{
  "model": "masked image model",
  "dataset": "seven-segment displays showing three digits",
  "train_examples": 97500,
  "image_size": 32,
  "crop_scale_min": 1,
  "horizontal_flip": false,
  "method": "mae",
  "mask_ratio": 0.5,
  "loss": "mse",
  "encoder_arch": "vit",
  "encoder_norm": "layernorm",
  "encoder_norm_position": "sandwich",
  "encoder_activation": "gelu",
  "encoder_mlp_ratio": 3,
  "encoder_head_dim": 48,
  "encoder_fused_qkv": true,
  "encoder_bias": "none",
  "encoder_qk_norm": true,
  "encoder_parallel_block": false,
  "encoder_dropout": 0.1,
  "encoder_inner_norm": false,
  "encoder_patch_size": [4, 4],
  "encoder_layers": 8,
  "encoder_width": 320,
  "encoder_positions": "learned",
  "encoder_register_tokens": 4,
  "decoder_width": 256,
  "norm_pix_loss": false,
  "decoder_layers": 2,
  "init": "lecun_normal",
  "optimizer": "muon",
  "muon_scale": "original",
  "lr": 0.02,
  "momentum": 0.95,
  "nesterov": true,
  "orthogonalizer": "newton_schulz_5",
  "adamw_lr_other_params": 0.00071,
  "gradient_centralization": true,
  "ema_decay": 0.99,
  "magnitude_pruning": 0.3,
  "steps": 6900,
  "batch_size": 512,
  "epochs": 36.2,
  "lr_schedule": "linear",
  "final_lr_fraction": 0.05,
  "warmup_steps": 340,
  "weight_decay": 0.09,
  "adamw_weight_decay_other_params": 0.05
}
Rows from block 2 of the encoder of a small masked image model, named by matrix and row number. Rows with one number belong to one neuron. Each number is 500 + 50 x the weight over its row's rms, rounded and kept within 0 to 999. All counts start at 0. Numbers have three digits each. After the name is the row's rms in percent of the matrix's.
Before each neuron's rows are labels from the 100 images, of 14848, where the neuron reaches its highest value: "strongest on" is what is common among them. Only what is clearly more common there than usual is listed. The data: seven-segment displays showing three digits. In brackets: how many of the 100, against the usual share in percent.
# fc1: MLP up (encoder.blocks.2.mlp.fc1.weight, 960x320), inputs 160-319
# fc2: MLP down (encoder.blocks.2.mlp.fc2.weight, 320x960, transposed), outputs 160-319

strongest on: red glow (43 vs 17)
fc1.604 102:531469538500428500507564499402455512508474500500403500500467500425514479500533500454554540443484507399570461595493514472503530500480488573500487563500480541500576500361459494525534500406331377475616500550501500588468496500474500486504498461500500376511509477458416569417491416585500419500500490545568500500580500427500500574620476445500500549450601490502500542474500366434500420505483500500500500627548500492515409471571496483599465515488652508525506438469500562573431413500476497
fc2.604 102:468610439518500450534638558500540477500500469408534500533500455594542529499503500584500500540500558556530514607505577576477500432500500486500500500457527538466539509500468465420457500500538474562500527500500524457625475521554467517500522422500500592559500500428518500500500600398457502395500461571500500517460527481514418500544454467457424469500458500500594497495438471500499529543578528538452578541469549594494534473457477455442500505453426500500500500647520504500500494607546535

strongest on: white glow (42 vs 17.1)
fc1.261 107:500398467478500438600500500500356573500492500506356500500547500450502527520500514472472548500500614476476500401645500500500500543500404463534500486416527468487571492449557499341539521445505486500500500483498500500500515463494500498500500548465404500556515500531541556500564516500591519374525358500500500500506500487453483500427541476482498617500591517520521500500376577500500500500500482435500414487492543532500578581492545484500500549400470500486500451556394500500496500574500425
fc2.261 110:500529463500434500356429587594475452452519500496559574571469513500474447491479467514500471379569413521567485500542552503468558560500500577500561541586495500564393500588500500515496500464500552428450500488548500486518553451462446500496424500537590465519537500500433500433500500500468546572618562630500502500500541510598500513486436441368487542403436522500435500500440500538507488404500489500500537538564495500500510500500583500468491542426637457425567494497596594513500500429412471

strongest on: white glow (77 vs 17.1); the digit 7 (57 vs 26.9); first digit: 7 (36 vs 10); first digit: 1 (26 vs 10.4)
fc1.305 097:600555500500500500500525507500610500487500528500395568480494531572493500500526500500414543602498500425429524559628453517551500496631520487500500487520488551537507500514582487428486504500470500477489500499387506452500507471461500522444473330587501473584500410500508500456447500467632496500500520500500482604403571506526500338433438500535541581423520500505500500454500479588500521571522465392500500505525434529500509575500585500477523466486623574500599598529369500500419500500500380
fc2.305 106:529482618503580487554500500345500671377500479521500439524511428497527461500479503537582360401491476526437437468560562500500528598500499463500500521500500471465488500463506500505502485521563437531500490500549500400436519500588446490555493494522417513600473520445551616500444586562564447500439475574500465500425500597501480662462587500500373623500496460500500500500422519533524500502500558500500432500542500544500500417444496524441500510500450478532466500560542463500407500423500516

strongest on: first digit: 1 (28 vs 10.4)
fc1.387 092:500439434527615526446475589475500554516500500506500418500491358363500500471500500501500573617457541400452472519500527500553519460526460438500500370520500434500500541500570604500500500500484534500552497538539500521390535500548521544633459530557603549544540527530500440522539500564478555500476500500524488464409574424476592500483500459499553424500523487501500479519411523605487568426375540474500480414436409500500503505496500513473535500405503528527463595472457452500531564555500483
fc2.387 087:500532500494491510452494376583579489500500500532500502500500546602500458500528461555396516500500583547576500425500485407500456560500486566492579500460500500494500500508500437411415514537502500466480500500403478518551500526500500390349455443469509540393500500566525596459480500481500500500471505495567500500526503500491336500553488500485480500500470500595555550500500500425494489542581517454552448500452467429412427398539408507500484378537500509433566447500613549585500466563500574

strongest on: glare (88 vs 30.1); green glow (45 vs 16.7)
fc1.113 111:500413473500382500524489500602485457500473516566549474396500494439482486376516485548500580373525500480500500500426500440430524349500453500545513500500527486541401539498500490500514489522412501468515502482525541478500500500426432495502535500532564498500500553556440513500500490468376482524495452500468536450500543500567520524536537500529597519500500577511500455500425538560435494559500500572500501478360479558500500546632512500558551441500472449500500500454625500436524445526465428
fc2.113 105:500599572500500500446434376531453591500454500526484551500532487587416389420453500456500557474552500445361522515569522524592500532500507488529500500528500500478500456500500531490457500472572500434588444580425470522497450418500419475456446475458500450549500364442584500536474567567565571500495500473500423598500500542500476500485500480585449481500529527500470500467500500420554534454500576491551500500580500500500500448402519500595451575451500500444500561457546513500500535450500458

strongest on: glare (92 vs 30.1); green glow (41 vs 16.7)
fc1.623 104:485500463500500500500500536572500575449500419584500548528460530435500500456486500529500540500498609393466516500500500500500397500481533541415424539500444506481456598505453640500538500522489556411507491532384436453491526500419433481520448600524500500443551656561500500511488486544500491560587463500500500496483399423519440449482453581554509578523577500545500500434500507500586500517432500477517447500510500419494500439500500505505480500500500523572543567500612500543595500440500384
fc2.623 101:503500478500580500424554477468532483530315526492521437500500496654468446500545500500509632497520500584500500500630500398498488500495568420512490483480536494500500451482619441500500521549543432655578500500500570546568500442539500488554534500500507549508448477500441575457383561500566529517557500463591595569500487514334453500524486419500462503492500500500440500449415552392456485485485455602541491500503500294520500504527500500499519498500500558543547500501415500500427500571552462

strongest on: red glow (38 vs 17)
fc1.107 108:565500445442533525440523500491477640552500469500473535571497520392616479505546453500500510552409569500450414500500539500447474433500470500500462509521500444562539451500484500495564434493502560500503502545500527466474360457500499527499494594561422500500440500514576500500500415500467426500561411555486500453500535526500513400557500566410500489428591451554569482488453500632500500432415507509500542523392532540456558482527539457472511500589450582500500500500432497561500500500576482
fc2.107 096:412654500500574501526500552500445518553412500530461611500494500567567500536527590500398500452498551560500493497500500500515496533500534495461500500500523544592500530436495500500432500501519507464500351418500517512582522546500500530507401582500442500459500500324403500547500500588534500500509500500543410550519417500474471500500549500501445371572500476496500618500556503483459517500497567514419431499475424439500500500500456468517479500489430560493536500568447476500519500519518500

strongest on: white glow (44 vs 17.1)
fc1.698 099:500555551500506381552449558555468415442523500470620500500483451476522500507500499612500574477501589460500500553500601500683418432500500468500542524472600498609446487499500438395542465480418511374475610500506514500500522485547537562599500536407492500410354500427514480568500520500500500520500595445551500500503500385456583476500507494482464477514500585573507432500424500533527464496537500500543557463414500501569513473500499500500525552406500511500563592488536503514500500500492500
fc2.698 094:500504550466500457500628500396500529500500500500479552500523529500534578490527430415480435601455454500500605527489420500416621500515500500500454500408523511425500500455458500500363500447501500571500404500463500585515496539507391500381454402563500405523645457622414500500500432584421459447500410477501563480500500517599527500500529500608500448500456473500423500504525454500527557500480444500500450518511604500464500486535461551501500485379524543500532423500500628509500621521571471

strongest on: first digit: 1 (38 vs 10.4)
fc1.243 088:633500500505518537500540442405566496568488545500491447605507561438467407452431539500444469545500500474500565467568491472500500500615500500455500500424500576500375529553549500500449589511414500536515377500491500430465500345562569494486460551500503500377500500503500500410553516500500500500500465438500417500502645496500500537421500516487500542494476500459486592516500471553499500500473542507549500500545462428500575409659551500425503468500421500500500464518390500598398405500475466
fc2.243 095:413500513330444441500500499500500525588378490500500470476587470540521500500530500500503511500574447396500374500500500509500500500500516550489500527507418530500500481514399514520497491470497539438543500555516500500621613601422500478512459519595500519448494500399474527547500500500500421500521497516500500512548500541382525492500589464447488472478594500525495442390500500573414500526581500447496500425500500588447437500398473497500462512500511442560482463537500554520502621505479490

strongest on: glare (61 vs 30.1)
fc1.507 098:557535500536500504499484389490613565459532437485536519473500500541500566498500500500553582577500439440508500475496570432500438500500500431583493447514374481465527529619500423430500504526484500438500457374463588500500500500475500510437481564515381529500409528447459511492500461500500563511645628500574500523447500351500392510521538556505478500500500552511500418500495500467477413625500537495539500500500500496452500405500487500516500396416470500500482576514469500508521505480433565
fc2.507 096:439461561483545488490612526596500523572425500521451506501500535497485484500464497461561500538515525464559483511508500521567559500471575481394473493500534500500500469444451500500500500500591568582500529614540500500593456500508476523502500484539519477474596467568446416500556500507500451415402438376442497498516500552485558500500508518543543500494496432500493500624500447540500500404521453481500476470525500500476452500500500500500527500486476472413500503500546538502453511624554448

strongest on: blue glow (36 vs 16.8)
fc1.666 076:460500500509426500423500500620492500500500556500500466548500434472491481473500571596411500523602587479541500545500500452381570482431500485500420500475500503500416500500557628396663500500500423500586500500534539495444406500500506408481500500500624500342500500500510509531534561500500611478452379478518619447444480571538521422480519500500467500500662500500471500500542548574487469523499422500479466500500436500469500427521512525399500500500475440497579500500500461538589500520451403
fc2.666 069:500542477500545487529575500495654575500579506500479500423500500500349504466522525500500446480393507535536499500716500500599547500450403500500539541471500500489500464500481420491361500517500500488500500500500449500553556472597384497491548500575500369531414500500506481500504512463539479500431500500500500465589547434401505500500462407500500500500500483438500500420529314577484500498500528500500504453487563464500500576510500453500485386475500503423471545522500539500500482500449562

strongest on: white glow (38 vs 17.1)
fc1.458 093:530410597646538494584588538466500555612616492500523527500500466546566515541500449500514523581508444500539529500561500577563500372471500469500536500488500500427534448481500500421500536500500487368502453500500580500500469381500593444500492536569500478440445500508488468490500493570500500449500549460500494486586500482451500403450500347505452466500593410500448516521500486426536500485500482553500500500500544500577534500500425500500501543429480500518454500417500500483477568419500502
fc2.458 097:500579533488519473431517442500453510380526500500494487561448500500500495500500473521538500500494613500500500419500500528535385455500477558486506500531500500543392480499444540555501500502385576500500573500500500500506503563590456479454500487383500466585528443500453500558500509500550495434469523443500596537500438623547578560497444666547447516555500535500436434500524480500478500500431438500500526500528590614500507394583500537472538423551524500507487443615500532500489542552500500

strongest on: glare (72 vs 30.1); white glow (41 vs 17.1); second digit: 7 (25 vs 9.7)
fc1.667 094:508501493536479495500513517566500500500500527445471500574500561484481534636476558500540531500403513500500470443434505534460564500500500487724481486500528419558461492381455418466505551485415500500550500399500400620589452527500450501500570495604465493500500488500500500541526436500535580500449375433432463504500512530500483482467438435500500500610578569565500531476590500506376475495500500395500500488509454555500458461413484464500539471529545500457500454483500468536486555433430495
fc2.667 101:546493520452462500550424500419465395500536473605484473500500518500415522496451500429448564455569456458498494500500500439500469430590500500409502500369500482499547515500544578476439322462500462579500525467474643461371535516434370500500500540464565452500517500500535500500483444500500500500492549496495481500555497470500500500488376500461570500426500478500500519548490515579554453438364478504576500500463529457494504500617500494429410438547487640500534548500500491482597500513521567

strongest on: green glow (37 vs 16.7)
fc1.588 089:500568536500500571476570500439500500397500481500474472500500578444526558454693500500500500513463500397357500638500456421500500500500446479613480500591500435500500487396500500500474528500398516528553449461544513486572550500520470483583590500431564529500605553500446500442500500500490593453500565459500451500567540536500500579500601500525532601464522472500414425427603495510469485425500550506486500439503529498500450462454368453483521500500500492500500507500563500587440513484500478
fc2.588 087:491500507547488408500468500429577554500500561532500507500448483586453500537476486500550443500476404500500500406516518490500500500463460573556513567475471576500500589600500576569500411500500489500511559585457506626576432504500523540441511421500385509538498522478500500500501500482500500501500502576500500477454485500500500451500401603427574500500500439585491469500418500461579500520467490500581507514525472500498632462500591538573500500500500576550500484507456360500500455500500457

strongest on: blue glow (53 vs 16.8)
fc1.41 095:508570549430446499420435462561569440464500506540500458406479516569487512509508483515569500500496500446568536537505499524505500478295671437442500500537401546488535509392436601466486500646417479508435477502463442408546503554480616500520562500537488479500503427507398500509500500513427432625497518557360472456488502393446586481474522500427497500500471500527556549500450500490436509500500549500503462489535478490437462500519500500517580509500532594562510512524508500564500488500500452
fc2.41 089:374455365448569500542489500495500561500475475500500564500586498500500500494442489500452550500500500567576500470500500485500435549659387514494500500588531500494515500523522508505500473383436513532500500481500594662429500500626424500501459506383500520500500535552542465431500510511563531439500500510534500627500500591500521459500500481500500524500529500480440474500576525551491535487500490490500500508514484614510500542500500530532568444500534331500553536500500500500555469589600592

strongest on: blue glow (47 vs 16.8)
fc1.373 102:553460586500421500550500500411382529500511613484500500470370674500435508515500575476437437583516510407418500508490509525506430519453500500499514500526537492543345578489500397436500500582582523460420535578525467481500500536526500486450411438376524420541466614497500500504504443535522438528571563434318438500500496482561556484412500558500500456304541531480514504500393464578454471488605506500500500523500369500455562477500500512481413500500500500578552557508548487571465464432398412
fc2.373 114:587530500529526500410400441558510448500510500529525434500500502500525500565426513531500547553476409500500433481500473575466415436503500480558500500573436422357574326495481500561547492500464500430468412360548484500425500443563500433534500453509500538518585459504501516478567478459480449483412523443474476500538500506505531526500470500420500563500500500521451500476535584500500620534486500500484462519500540493500526350569539520474473464549497540617518500537500547501561592430520459

strongest on: green glow (43 vs 16.7)
fc1.239 099:603459416588527471531500522500477409478500533500562454421493440500447370500470495500538510449458532500460548500404538523571593526552500400511500645500500486500500511516500419500485608502500511527577500494500502487476551504487500519500476392500500500458448452523500478452421443496437475407411454488500472500600501421437496449673500594500410500518500437505518460570491534587393500513379529467492564453508500619538500498500500469523500553500500500601456500478500342500540470500500463
fc2.239 086:437500500422500547494500500485491493500487476452497487550473627500450592435500500537481509617500475566488417491500500543500475478437462500532470372500500555554445503484500576524525433435500500466388500504500460500463500500511514500473500559500470499509500455497515537539572523563500637500612500493447500540499495599601540501376500500500549474459500478480469567500500522443586500500643520496526459505419522463500636610444471500500459500592500500395554465454486686500537440450445535

strongest on: amber glow (41 vs 16.3)
fc1.172 107:551551478546607571518382527463511500489500500480500500476621486473500578418534559431503506553500501425452500500580500462498500477552500522537420433512513488433500449372500539493500730487527525528380500576555505500500500500575500472426449420500623529472525490436522500525423421500507520450498573496500495527605444489489518500535562521578451567500478498461530528481478480547442411447505560601532500500672500556522449500483517529419500456460500507500603500482500552500491435511579379
fc2.172 111:452464500495476458489599500470514459478546467551543423478530527499500531471500505506517500453500522528480500500466522402548446624500500537500525507544500532539500526610540411500491472446391500425500427500516568464500500454500507493474500555516492500619500553484456500418541555507498485500537500459500428478404565508440416522500369547496500505500534500481500451468500583493500504500473609380474575500373501380463645516439500456531500515531507446557412447455508431544461501567522500

strongest on: blue glow (49 vs 16.8); second digit: 0 (27 vs 10.6)
fc1.149 093:611538422559500448500500453581532475537579528441608476500473605548492500413530505500493488494500480500548506573508476500500634459541500584547500500467456475551483500483466348389500527390513500511468500500522617500500500500545450559538500500481505500370500500500533560500430471488500533500594459500429460502501500474511500439500500500528574500546485500507500500500500487500513500377500557439475517467500472443454395500485500468549515652554500596474585500518500572480432404435500500
fc2.149 073:500500639372431616469500500419500500494368500601365500500526500428500427570500510467570444460500500500500500527500500486500449465518568500445502556500500500500487461540500596638500405552500430562563500520518500534575457587500500384456500549500437478536562526539485486567575494500538500512405568537500476500500521500500504554433500483500365500502531533483500505500500461473491500627615453598500426615500476500500505500591500563500500448500487411608478507510500500553627622552500503

strongest on: white glow (49 vs 17.1)
fc1.690 105:580478525500531408529512455512501535533500555412500450570500472426525546462528455501442500500500437529525407500500567445500594543570508507423494500500486562509500500500500482598500566500500500500500549500432480531500493402447500503500515533500468501559433429543448455558500557500471500470530579466378446505434419473459500491578449600434537529532538530276567500544521457561539530552502500500500389544475623542468532500500451423606548560633500500500468500458560500474500500561536516
fc2.690 082:391475500545500460495502672530499500500486441513500519613487438489508498500510500525495548500500586560495537541484562500500575528536489500500427500512500500545497500500500516497500427559558500500421500499500524457602498566453625500457500447500517500502500561522506500500488546575513569483500491523625513412509500458445482523502500452500509425500500552600468644385490457500405418475500485500387616428500500437589500544500463500426500418508506474580500528500442500500500504500500502

strongest on: glare (62 vs 30.1)
fc1.404 108:403500439437500475532511411397500568500629504500500505473421525331455394479480518500500553500528464424391437544581446500479402500446500528500411598571500491532500535500480514609479466500451505492500441546508439557459464488489436500491500420486502500512458500500465479442500500612563500500500493523512381500397500500500432519431704500546471480500569500461496441479500500500476509500498541586438393425467517542500479443509569500500548601500554506500500486613516424500479473415454365
fc2.404 108:512506621408553500442480484552357500500386462575500491447500500576509500381529506500487500438477455511500458547529500380530462500564500500493560500378500523455500500544573515436500500478530500523620446513435449599495500434478531507500412583500554500500500447574531500500412500412514528486575487410577563500458500568439500500500351380473437539476506500572499506500493500438597500497527500450592475438463500538425500500500526405448418484500526601499628500388500500500448540500498500

strongest on: blue glow (54 vs 16.8)
fc1.416 085:500432539520500518473500481490473594458500544559500531500462512500538481632501464587500550519482436500500523500500500500500472526430541500437500475538500478500500500500411424462500485500500501537573500468500500453460451547473568500552482542500558391508554500528417484500618506545500433500567500500395485551466587499527680562500500535500440423500500494546447492499500500511594500432590500500416580526503443472438513537399500500500483500595500573378513448577528554500489556518523435
fc2.416 074:500500460500458422500442500606500512521465504511500549425500500467500500459480500350500481493530528489499500500454420462459485470585429400593500500440500474500423547500572562552469500397500525579500500500480500500500505500558445500500500397500500506506441500466500500500420451522458500487457500500500520499561500620528397487479500547474500551562461500538505536491500500500545518575405583500500606500529500471564541500500500471493548500515460500640500500500414444588534515492586546

strongest on: dark on pale (41 vs 16.1)
fc1.183 095:461506500500500500455517504438441575471500541500500523588535500537500500500500522500500500500411376429594500453521582515490585502525473463508436542494500483500423443496524542476458500500486480500544500559419541433467429574447500485529426535499500408607500411472557606493500552500587466456580496500500536554591433468500493520550498500500525500500500508534504522445611467615500546474500539500629570493487574462500456518516539526500388530423492500485510552524500550500560500571580496
fc2.183 106:537504500407538559475557540544534570540602483562465664525500421543500500500500611500500458421527521500422570550500579524511478546526537500500489500500529565458483500455500498456500500504500529575516500600535500508500498561500493509493481560488401489500500477521456500469598431500448500500478500450544500500500411362467434469606500531525459463532500578500506423478395500409484495512497500500488548500581486500475537436509529500543565499549500641528549536513500500540500667534544452

strongest on: first digit: 1 (29 vs 10.4)
fc1.399 090:474500500518498441495567502500511431500500450585402454500392528531539538500627500501500428500524560464500547393415500479350459425411397482508500515493556484500500409438510500473500615500470500420405500451435465500418500470548500480423405555500548500523521500440494468500537440467518597481432528463485488453500402500500566513394500576515500500397500506500557533462464504500395460500389358540474392500500495500489514499483419554475500581388500515502500500501393501513646500500592500
fc2.399 085:517500447500452470539445480500471500452474586500500519500539511481335500596387500500447500539480435578499500490592500533516538579548580500487441500365500500421485555524630500500500481492500474543500572465616500500512500500466515500551541500468500554390470571500475500500500535602524466442569508547508575477500500500500514523520447484465512459550500511500442500577500633543500589514637618475500548522495500500500503500588500500525321444568503587590489500492500500500500526547416491

strongest on: amber glow (41 vs 16.3)
fc1.420 107:584463500475550580375502607532516480483552621500500482500384500500500535475500489544500474500500500444455486523485500606500457484479470500500500551500500459500489524454500500585500393500500459553500500428416561500582428443493580437353500557370467430507500471447500500480537420582552615433470449433515500500500496485500500500382630467500532439572500500500528500500500540500500506500411614519500500490443458436530545500491494500472553500550500500578522515556500500492508494500491532
fc2.420 115:583491511500402500472488325550456500590427366427638533471568496506552543645509570520494432536478438496537378566500426545500542514508448474500467500511467389521508500519500502500537500500393474464477493500550480508500461500500531436500500523527500546500490500451448500402430508456565500490522498500566500409500550500468536458531440585471467500500500500641500545478498500547441500469566387458519558562496502592434500500486439500664508456388463489491544545500500469500507474431506500

strongest on: dark on pale (49 vs 16.1)
fc1.117 087:430566500500425500404500435520557592500483484500424529547577500500500500451500559458500542494500549443537521445579506566500500500500500507500500500445500500502462500614501501500646500479484500473349505500609580504500500500500553616500500610606500500558591500583462414582500500498500502500500370513483468537466477552500360475584381500536500560393500539500500484500493499461493471500660500486532500500414500500477500540448500547457500500500463443455500445500561413384543506500500454
fc2.117 097:543500500500500500480561506500469465384541391598539495500500419382500500527513500509500463500525518485504500518402575500414511550594500500536500459616500436500489500423500500545500536470614434564500462489406479529500445523479444500492431500515500561348406524572500500400500500500564500564540538500493500492500500500500500454500571500584500500418517565427500500500500500493500542399437422592601566500559500435500500496500500444500500470425414475506564427606500500462581433467500500

strongest on: green glow (44 vs 16.7)
fc1.78 086:500500500403444506498495544500500544540539444520500500520489535460475500396601506453574500518529480382432352500535500549512439480500610548494541623451500642375500566500525437417500500640511500495500500455431527500454497500559475500361500528624500500500500506602535500588500500589500500573512452496365551493439500476457500548573500407500351557499463500572444500541442428468400552500468547500497500500553510494427500461513548533538462525500591462494544537516503500528569500481464500
fc2.78 089:494431500548487510500352500482500386485441584500500500521433533500500496541500545519474500597500500426607510461518478416500575600495500458505392500447459335551500553512472599542423500500500529500500500500446500500525413462460513632585562581500500500430500508513500383384476500517586518395500500476560500393476481525545527500517523453500500500627530500428515535466453505500500500457489412500500500543386423500590570500438378500500547500519440468500538436500500586453529423600588525

strongest on: green glow (36 vs 16.7)
fc1.325 090:420500481420549565500442474510615559500531586542431563567500500500400533476571443511531542541500486410532452500514555537576500500463500500525427420500483483530604500498500491549500614543500438487482554599506489500449427497528443604500540473475453370478500436553518559493500500500485494592510528309517516436500500492500482500500471455461502539500590541500500500500500487500500500500498500590447500665462422383500492513409530500498474500500500456493520500571526515500454543500482459
fc2.325 097:463500562461458485459489630500588500604565469396421508500500512457545448500500548390579374449500474490412512500500438441479485525500557354509615500549545546500500416500491500500500537471421500507513449500337500473618500474434523474408510432500500625500460605500500509481500561500469441482546500500504500513500425443500455500500500502510500632551419445500395585537500469480500500500500523500559491454499500723500525465565486382500500595473500500500500500508510558526500489564392563

strongest on: first digit: 1 (26 vs 10.4)
fc1.32 101:480500541329489500527427460362500537428454448491371500472507631660500500569483552506516500468381548535537500485622436489500500480552509498535489501445437383542520427480560455482473500500450500622441436548500500537500479369510535500500532500500485490574500548500574504463519421451559539468463500570500440543485500506377500500505532466500479542600500534507529596500475500500505500558487493488589510556539499350599500471440497500442500519429500400529558524532491477503400631540479610
fc2.32 095:500500500633500443425471615591490500511500478525568453500431384409479482500450459500544466409612408443474500500500529447436500550500500500523500500520500615472484614504500555521536477546500546503441551398500500422446589501500512500363490514500500500503477500554442514500500577606500500539633502451500500470424529536511485434431454524381442542347509570500445500500506500583462516500512500500500552456501487550507444558561542458574500500500592500490500480500499485543444370482529470

strongest on: white glow (43 vs 17.1)
fc1.716 102:541500478555500588500500562565500488552442458500479463530485480500512527458520431500500443500499587500500510448497471561500450484630602500503440520594463526536500448451500409500469387500439500574498513508403500427559500574500576500401557440436534547526476500565500553500615544500446500493574486441500596500500412516489389531474409509497483500500542496500508392563472596449417520513500498464609517362582364439537500500455455447500481500463500467546500500564500563419471500500461546
fc2.716 094:500607591464500457564500575396500505435576500495500500478468464500500500552553500500493542543565500492556486500428558478500500398500475500449500437413473500462505528557535540489500553484536500429500534456599605479462500439508403534649427564566478500560526438500535465571462561500500451500500500500548500548500508415509502500613476506480547500446558500412403500441574449499500470500508500638396500608435621500550418432500500500508500561437511484413499459452479485500490513446534500

strongest on: first digit: 1 (36 vs 10.4); first digit: 7 (32 vs 10)
fc1.552 101:513500411578540647423620500628500332548429523529500500485500538502525557495500500427521500500500500481575463500493526500494540500559513536553529471500563547498519537516498500460469508500500500500457511454429500538500370517533500549458410500500489553399463581500452531576474442460500487500500500500429452539500500457496501500472500500391541419500503500452451500483420418500470488544529500500521533470500485429460568556500541458500429534605415536563505500500500488396608434500500500
fc2.552 101:539475500463509477605500470494576514536500472500458500500450500549528407567600500518496467551500581514456592500500607500524399506427542500500507507500469500507419438500567567500486470513500453596500524524500476434445509507531517524506500435541476403484575426500500500500500512544500449500461547500531428500587500481574519436462488425643461534522347390521500500583472552521461595538451500484500481428519525471483500396526500508550447475556656564449500469500420439464510592500450500

strongest on: dark on pale (64 vs 16.1)
fc1.646 083:542537618523500532500500482547533516538500498458500408394457500500477500500457507606439500548539480481538538500549573418541466458466500478428500500475638500474436551518500507433469500464511571483500544500528401500526500458463500558532541473500595555500500464397410503459534500439463491500557599566430453453509595501502460405472446500449606541500491583502600421500612581489490453433515523563351584410486500472390393517558471655520515557500511503404500415500500572527502485608423500
fc2.646 086:500431497501527500500480463500483523673500455525500504532668504488510396500558500410487443500496433537464477500500500455543500513508497439541442530500360473500603431500511550572565457479484500500572500529489571485559510464522555515462500500579469435500503536576500485515447576500446500458500500500574586474459500463529473491500500500465428424549500472426472574567480450561530460500517474495483490514465494500547543399452552500500501570500511500608498500413545484500527503483473500

strongest on: glare (100 vs 30.1); green glow (44 vs 16.7); red glow (38 vs 17)
fc1.631 156:605500500500449489523610500461449500518479500485500556500396500591457486549575539521500526665433487448500422522437425557517481346540534474506434413523512500418528500354565559507500493500498523534635541558425500570500500498509507480575536500585500500500539438552549500497510443500464496526402415500376535500522500401626500515471608436532530500469520466524500500537560397482433500508544500551493438542439462492511455500500474491453441500500441528528491500462413478500587537464444570
fc2.631 154:525664491623486527529456548623500470574488481531596436538447437605562353495454480476522500390490515464597402440440449565465605552500427482500500501519566500614466490500533473498519572441443537564587557507542500612492512547461399538436477430459503526492500505506386512513500552493468606500539471496502500500484444500478497620455438500500525539526421500561591511533436471499487511500536500466547585525467533500550397541440515510500542426500538524538414500444539558530509500522455492

strongest on: glare (99 vs 30.1); dark on pale (98 vs 16.1)
fc1.193 108:508556500531500408500500500500532627428575500500500577520585422482494466476560500483500397500600487510500500536500470500587485500500594518500477584541572427500487583575514500516562432500500581620470509500436500475500477448500500500564462383420511500488525500504593500500474414500500455500500506443531562566500500431570500528500500491500504449492472500548500435528533413529505456500561500564500451363511500579473486506471420516507500500454434500672492563595512500533500467460485500
fc2.193 115:500400500467496468409570536510505426500420531530532534498393500500477449500500500490555542580406492402582476428574500500451500500500395507500500417452604582553491429467504500529407500553500500500526422505500500500529501413525456479500538585629534411593613470446451500470494557464500500520500500531500500500500500532453548476500484500593445513485501500463500500420499500500461527493408474553515471500472567415475473450454500459478404464500500563424630378571500442500500500612429500

strongest on: dark on pale (86 vs 16.1)
fc1.585 091:584561500481500490500480500530500534450375539503500500528388483550522500439463587500500500454500500500437510513500465500609489546500443465496589542574567531528554446528420500615500495531473512438512500500500500480477500500480443448500460500436590524500531425462493500500500489500405398562500500568397491538500518500438432500480500621510506500432500490587456500575485396476500545432500500548500500516500500515530476500557536425509426461541500500500548549426576500494494500544453519
fc2.585 099:500500500500447500500579537403534501431500500500500500553378500500552459500477420564466473500500500500625506440500544431463552485500500420500500500453585500500476551543575428505650500549502500570575500500492526478500554500500500474444616500496500548382492580530500555470500443500538591618584604592500476463495471500566500559518448500500529536559500500500562527500540574455450500396458506566500600500535500384500467524564500500500419514500452531500542447507372588500500500503500489

strongest on: blue glow (52 vs 16.8); green glow (40 vs 16.7)
fc1.340 087:500475544441523500500417426505500470538383514488500535500437500500548500500500500616500537500509500522500500500547527369500568500335500521500501500519514500433422539500500500576500500500500528500500543488491487446493393492487347500500500457549500506439516500447471387563536500500445500591575500500557500500473500478504500500390500500495550428500587566500479500547525471661444588542503485530500473572500466500507646423500500500604500500402483531466482500500531533517500476527500500
fc2.340 078:534502500555476467479514549500500574500511500560540455514500394561481473548500478500548500525500500452527500546490500485626487515633500480379500451529506500500500578510455510544454500500563500445394446500500524599496500500622587576500525480500500402500509491549500442382500483422428567500504500462451544500506561500500492572500539533393500546500428500500538531500532547500500428545500582500500519500574500481553500471484460498352500500500500448548500523537500500500464528476500403